config.yaml
model: "model that predicts concentration at each pixel"
dataset: "reaction-diffusion patterns (Gray-Scott)"
crop_scale_min: 1
norm: "layernorm"
hidden_act: "gelu"
drop_path: 0.05
loss: "l1"
targets: "concentration"
orthogonalizer: "polar_express"
max_steps: 18400
batch_size: 128
epochs: 49.6
Rows from block 3 of a small model that predicts concentration at each pixel, named by matrix and row number. Rows with one number within an expert belong to one neuron, the router's apart. Each number is 200 + 20 x the weight over its row's rms, rounded and kept within 0 to 999. All counts start at 0. After the name is the row's rms in percent of the matrix's.
After each expert's rows are labels from the 100 images, of 14976, where the router gives the expert most weight on average: "peak at" is the part of the image that holds the peak; "top examples" is what is common among them. Only what is clearly more common there than usual is listed. The data: reaction-diffusion patterns (Gray-Scott).
# router: router (model.blocks.3.mlp.router.weight, 32x64, trained with AdamW), inputs 0-31
# up: expert up (model.blocks.3.mlp.up, 32x128x64), inputs 0-31
# down: expert down (model.blocks.3.mlp.down, 32x64x128, transposed), outputs 0-31

# expert 24
router.24,090,220,211,198,209,203,191,192,198,171,185,188,184,206,166,226,214,202,204,206,208,143,226,204,233,192,180,202,193,217,217,234,213
up.0,123,167,193,192,202,244,194,211,202,207,202,211,219,209,177,197,203,224,198,218,213,263,235,230,191,198,199,210,229,216,205,191,186
down.0,131,181,175,207,197,194,217,218,231,219,191,182,230,208,204,181,202,182,157,213,196,222,218,203,181,181,234,214,198,160,187,222,212
up.1,117,228,197,205,182,215,210,194,179,196,210,188,196,199,191,205,200,188,196,245,224,170,201,205,166,181,226,169,225,217,231,216,208
down.1,143,199,185,199,160,186,187,169,223,180,178,196,225,202,231,191,198,171,187,207,231,230,177,204,181,207,201,201,186,194,186,178,180
up.2,074,199,173,235,196,183,159,181,211,171,192,227,175,180,197,223,227,188,191,229,176,220,199,201,230,226,173,198,231,182,172,214,203
down.2,077,191,178,218,207,221,223,201,199,197,173,187,222,218,220,238,218,195,188,192,218,194,190,214,239,175,208,190,199,187,196,219,204
up.3,097,205,181,194,222,190,186,215,213,180,191,174,180,248,238,197,198,206,217,217,173,187,199,205,240,183,219,174,181,199,208,163,213
down.3,103,166,209,220,182,218,203,175,223,206,177,211,172,229,213,176,204,184,223,193,200,217,184,177,226,177,192,216,221,188,224,183,175
peak at: top right
top examples: warm

# expert 6
router.6,104,223,207,201,212,231,204,190,201,212,208,251,182,193,239,234,211,217,221,193,177,189,192,178,195,191,197,168,228,202,177,213,194
up.0,066,200,218,198,197,206,224,196,185,261,206,191,197,193,216,197,231,215,188,183,186,199,197,216,229,238,202,190,195,213,218,202,208
down.0,073,212,179,191,203,179,196,195,219,170,181,249,216,214,240,189,225,216,214,193,196,214,225,228,220,214,201,175,197,207,202,181,182
up.1,033,212,258,178,191,237,188,184,204,186,176,218,187,180,214,200,181,221,185,177,185,226,213,191,188,203,205,194,159,174,183,192,201
down.1,031,198,155,225,185,219,178,239,209,232,204,179,229,193,209,210,199,194,181,151,201,211,195,209,191,178,190,192,243,191,230,181,192
up.2,136,195,196,204,216,162,212,174,208,237,209,231,188,199,220,195,198,214,196,196,171,178,176,191,228,228,179,162,203,189,180,212,186
down.2,124,203,188,170,192,209,167,203,231,181,190,164,219,195,178,217,205,219,193,235,192,170,201,227,198,243,201,184,182,194,161,201,213
up.3,119,204,246,219,227,221,184,176,196,218,186,203,189,226,206,171,195,191,217,171,178,178,181,193,222,204,187,229,191,198,199,191,187
down.3,110,200,194,193,220,202,204,215,212,208,234,239,191,183,208,214,232,173,202,193,203,191,197,204,189,173,234,244,198,211,164,230,181
peak at: centre
top examples: dark

# expert 10
router.10,103,201,162,195,206,186,182,146,185,208,201,195,188,214,177,209,216,194,217,149,212,221,183,250,193,193,179,173,188,209,202,210,217
up.0,131,236,230,199,235,199,220,174,254,193,220,199,182,186,218,207,200,188,225,182,209,237,195,186,212,164,181,224,180,184,202,181,196
down.0,136,218,177,178,183,167,175,248,212,206,193,216,206,233,197,211,206,185,223,216,184,205,209,169,164,206,211,209,230,224,184,212,204
up.1,026,187,194,200,171,238,221,246,200,197,201,192,188,222,216,207,197,195,203,203,203,176,174,197,226,187,157,186,221,189,199,226,211
down.1,036,182,185,197,203,172,195,217,234,221,227,211,220,190,224,190,197,212,207,177,225,190,219,226,173,214,193,178,206,232,199,187,255
up.2,109,177,204,208,161,204,202,215,230,185,204,198,174,179,202,193,199,174,222,217,198,230,202,188,176,178,183,232,250,185,213,163,238
down.2,103,185,206,167,188,226,187,214,173,224,199,187,212,222,194,191,208,228,204,195,233,174,201,225,223,170,177,191,227,202,186,178,214
up.3,064,232,191,191,214,205,229,200,223,173,173,232,188,154,227,192,173,211,191,168,217,201,203,203,225,188,216,179,229,225,178,204,199
down.3,058,189,164,186,214,190,237,167,207,217,213,208,206,174,187,245,191,198,192,180,224,204,196,192,202,165,239,180,194,208,206,221,191
peak at: top left
top examples: grey; pastel

# expert 29
router.29,098,202,218,203,205,214,203,194,191,174,186,199,204,205,206,200,171,183,174,222,197,212,226,205,201,212,197,157,199,157,217,249,213
up.0,122,220,160,175,190,193,185,172,214,164,210,225,192,214,213,216,210,181,247,180,196,199,208,198,175,187,183,221,182,205,192,185,202
down.0,115,187,192,180,195,193,174,199,208,212,189,218,222,191,209,250,208,231,211,171,187,181,173,159,231,196,183,228,202,203,194,218,200
up.1,094,169,190,188,212,196,212,234,203,199,196,191,231,226,181,223,193,199,189,228,231,235,217,191,177,216,215,214,187,183,208,155,228
down.1,095,174,161,205,213,175,208,221,219,203,210,235,205,202,208,234,196,210,209,164,206,176,199,186,225,211,228,225,194,239,203,193,178
up.2,061,197,209,183,201,188,209,174,237,235,188,214,197,229,169,226,218,207,200,190,194,208,186,186,224,172,168,210,171,209,238,207,216
down.2,071,240,212,182,154,224,217,184,201,192,167,199,221,189,230,226,175,179,189,171,189,215,170,214,194,232,215,188,186,235,199,218,214
up.3,136,202,196,193,199,163,251,207,223,159,180,231,208,178,228,195,221,194,181,216,205,219,210,204,177,186,212,213,189,179,212,211,201
down.3,144,160,217,193,219,179,186,208,150,191,202,202,190,206,223,164,190,206,184,207,206,186,168,183,195,192,229,209,208,201,210,209,196
peak at: bottom left
top examples: vivid

# expert 7
router.7,118,224,178,169,197,199,230,205,210,203,218,203,177,182,190,190,205,210,210,198,242,157,180,216,217,198,219,191,196,190,195,196,207
up.0,128,161,203,230,173,213,181,191,183,215,220,230,217,179,184,220,259,194,199,203,187,206,173,172,222,232,219,186,193,185,218,194,205
down.0,121,186,159,184,196,243,179,210,221,169,196,196,214,197,228,188,223,257,212,194,214,227,199,191,178,189,218,177,192,223,183,223,214
up.1,039,211,217,195,188,187,203,161,176,201,205,167,218,220,210,209,235,204,201,227,189,234,205,185,233,197,185,202,203,229,206,193,242
down.1,046,185,200,187,221,227,218,227,213,181,200,193,192,222,204,244,183,158,200,165,214,173,192,210,203,174,189,195,196,167,179,255,198
up.2,049,200,190,192,207,183,216,205,177,206,189,193,221,203,208,238,184,203,174,200,237,193,170,199,244,176,203,223,148,213,201,182,180
down.2,045,189,201,178,164,220,195,203,154,214,209,187,214,217,241,211,210,196,179,202,206,194,169,222,177,174,201,195,180,201,213,216,181
up.3,094,212,182,190,249,181,184,214,212,199,204,199,216,197,218,200,209,181,246,206,163,167,238,184,167,198,219,191,184,190,164,179,191
down.3,096,179,203,192,220,221,221,182,193,171,243,201,166,187,189,173,215,211,187,232,193,170,203,212,186,190,235,196,220,209,206,210,153
peak at: top left
top examples: stretched; embossed; feed 0.039 kill 0.058

# expert 27
router.27,093,235,229,181,198,219,188,202,194,223,194,205,191,215,210,191,196,189,203,207,172,207,223,165,217,209,209,193,184,206,154,228,205
up.0,118,187,214,210,171,210,146,238,205,205,196,211,190,200,223,200,173,214,230,202,234,192,227,237,178,188,216,171,185,183,213,200,200
down.0,144,219,206,218,191,171,196,155,197,196,197,181,214,183,189,184,190,233,195,188,207,231,197,220,227,215,158,189,198,203,209,195,161
up.1,148,221,199,201,186,190,207,209,209,196,159,202,204,226,209,210,155,189,190,210,193,197,211,216,186,207,199,220,236,203,223,204,166
down.1,145,178,190,205,219,177,199,218,214,197,193,194,160,187,213,216,194,190,224,224,176,227,187,166,187,192,198,198,211,179,170,171,207
up.2,110,232,174,231,198,182,190,182,230,230,182,172,228,186,197,218,189,178,209,215,199,230,196,211,175,241,193,224,190,186,206,188,214
down.2,106,174,216,230,177,183,207,177,193,202,193,180,194,184,198,205,191,206,180,206,173,182,193,179,193,179,189,207,205,188,208,215,205
up.3,074,207,237,222,188,202,190,168,151,207,208,246,183,207,205,209,236,194,177,212,192,248,203,206,207,183,215,197,193,206,215,193,196
down.3,075,178,189,167,188,198,184,211,231,214,190,219,186,204,200,206,160,206,199,213,227,181,197,190,192,231,188,203,206,226,169,204,239
peak at: bottom centre
top examples: dark

# expert 19
router.19,087,178,212,188,178,202,193,193,201,191,171,239,195,184,203,182,237,191,235,185,181,187,196,188,250,188,216,187,156,223,241,208,217
up.0,071,213,215,186,237,174,213,170,209,225,196,185,197,199,201,181,189,177,179,213,177,225,224,176,176,169,184,193,211,188,226,168,212
down.0,077,216,175,214,212,183,184,175,201,206,222,212,150,210,206,206,221,203,184,201,217,188,188,184,192,176,189,208,207,203,150,188,203
up.1,122,244,232,214,205,211,200,239,177,138,214,193,194,224,172,195,202,208,213,195,193,197,196,176,201,187,197,246,185,197,205,207,170
down.1,118,207,213,226,215,192,187,200,201,189,200,193,206,169,198,188,179,173,214,264,196,212,174,248,201,189,139,226,217,201,190,234,192
up.2,077,215,206,209,200,213,217,228,210,203,221,186,200,177,191,183,178,218,193,188,232,158,205,191,223,178,221,186,178,211,168,240,174
down.2,080,190,211,188,209,181,162,153,231,184,194,216,217,190,202,171,190,189,202,190,161,212,215,210,166,228,188,182,203,200,214,215,230
up.3,125,177,193,178,241,213,180,205,176,184,194,213,211,175,206,229,185,176,222,205,199,213,189,188,180,226,206,189,194,203,204,200,216
down.3,131,250,187,203,156,181,185,220,221,205,220,238,177,219,208,159,191,226,213,181,219,187,227,196,185,198,212,162,220,185,229,203,177
peak at: top left; top right
top examples: vivid

# expert 22
router.22,095,197,192,182,195,210,184,200,190,233,215,198,183,182,174,194,212,229,200,209,175,165,184,215,191,194,235,174,200,204,210,188,194
up.0,125,203,209,205,214,162,199,224,200,232,212,205,135,178,223,211,198,200,242,193,206,225,184,197,219,243,199,157,206,198,171,214,177
down.0,133,201,211,203,212,215,187,233,246,216,200,191,209,224,174,213,199,174,203,179,204,178,208,201,174,185,196,201,188,189,166,202,221
up.1,117,199,229,196,204,198,194,176,196,190,200,219,172,204,194,202,212,204,172,221,179,180,198,178,204,174,217,186,167,212,208,231,218
down.1,131,188,212,200,184,216,189,194,223,150,186,176,208,208,230,204,203,207,168,191,237,206,184,188,192,222,214,195,227,178,227,194,196
up.2,130,212,216,212,179,221,227,197,203,219,187,171,262,189,201,170,193,192,216,218,209,198,203,172,161,171,197,222,187,219,199,191,182
down.2,113,225,188,165,229,216,189,202,190,225,194,245,205,214,211,216,139,218,207,176,161,194,209,233,231,202,191,193,208,218,178,224,172
up.3,119,204,201,212,217,190,224,187,200,215,199,204,198,205,197,198,181,162,224,148,158,215,213,190,190,158,199,187,201,193,209,246,206
down.3,124,180,202,213,232,214,202,166,201,210,206,178,225,202,188,222,174,184,191,210,208,175,170,210,213,230,210,223,195,211,210,179,181
peak at: bottom right
top examples: dark

# expert 31
router.31,130,178,252,196,196,194,186,178,175,192,189,189,219,184,183,203,179,230,228,189,178,233,205,211,201,180,157,228,214,170,193,188,213
up.0,099,197,201,205,170,170,206,187,241,195,199,200,193,187,194,207,198,196,201,180,209,181,208,192,171,162,246,187,208,188,205,250,183
down.0,092,189,212,190,208,205,197,143,207,209,210,189,214,223,206,213,229,155,221,189,190,201,227,188,190,212,157,206,194,215,175,250,199
up.1,077,235,206,192,230,192,188,215,184,176,199,203,200,172,181,201,165,205,186,168,226,199,192,216,171,211,186,214,193,224,170,190,197
down.1,088,211,170,206,189,180,188,202,215,193,180,232,214,252,204,207,219,156,207,190,200,212,175,183,168,196,216,210,234,196,230,213,194
up.2,106,191,195,217,201,179,200,205,204,227,206,177,224,214,189,171,162,202,216,233,210,176,173,205,222,224,184,197,194,208,212,165,167
down.2,104,179,213,216,233,203,206,227,191,190,168,177,189,152,176,187,224,215,191,226,186,204,174,209,216,202,225,196,200,179,214,177,163
up.3,120,198,210,210,206,180,205,184,177,191,157,175,223,211,239,251,200,198,184,195,207,201,209,193,189,186,207,201,195,182,226,187,183
down.3,133,195,194,177,204,199,201,194,204,221,209,213,187,207,238,160,173,169,238,206,209,184,207,169,191,216,161,185,200,220,173,197,177
peak at: bottom right
top examples: stretched; embossed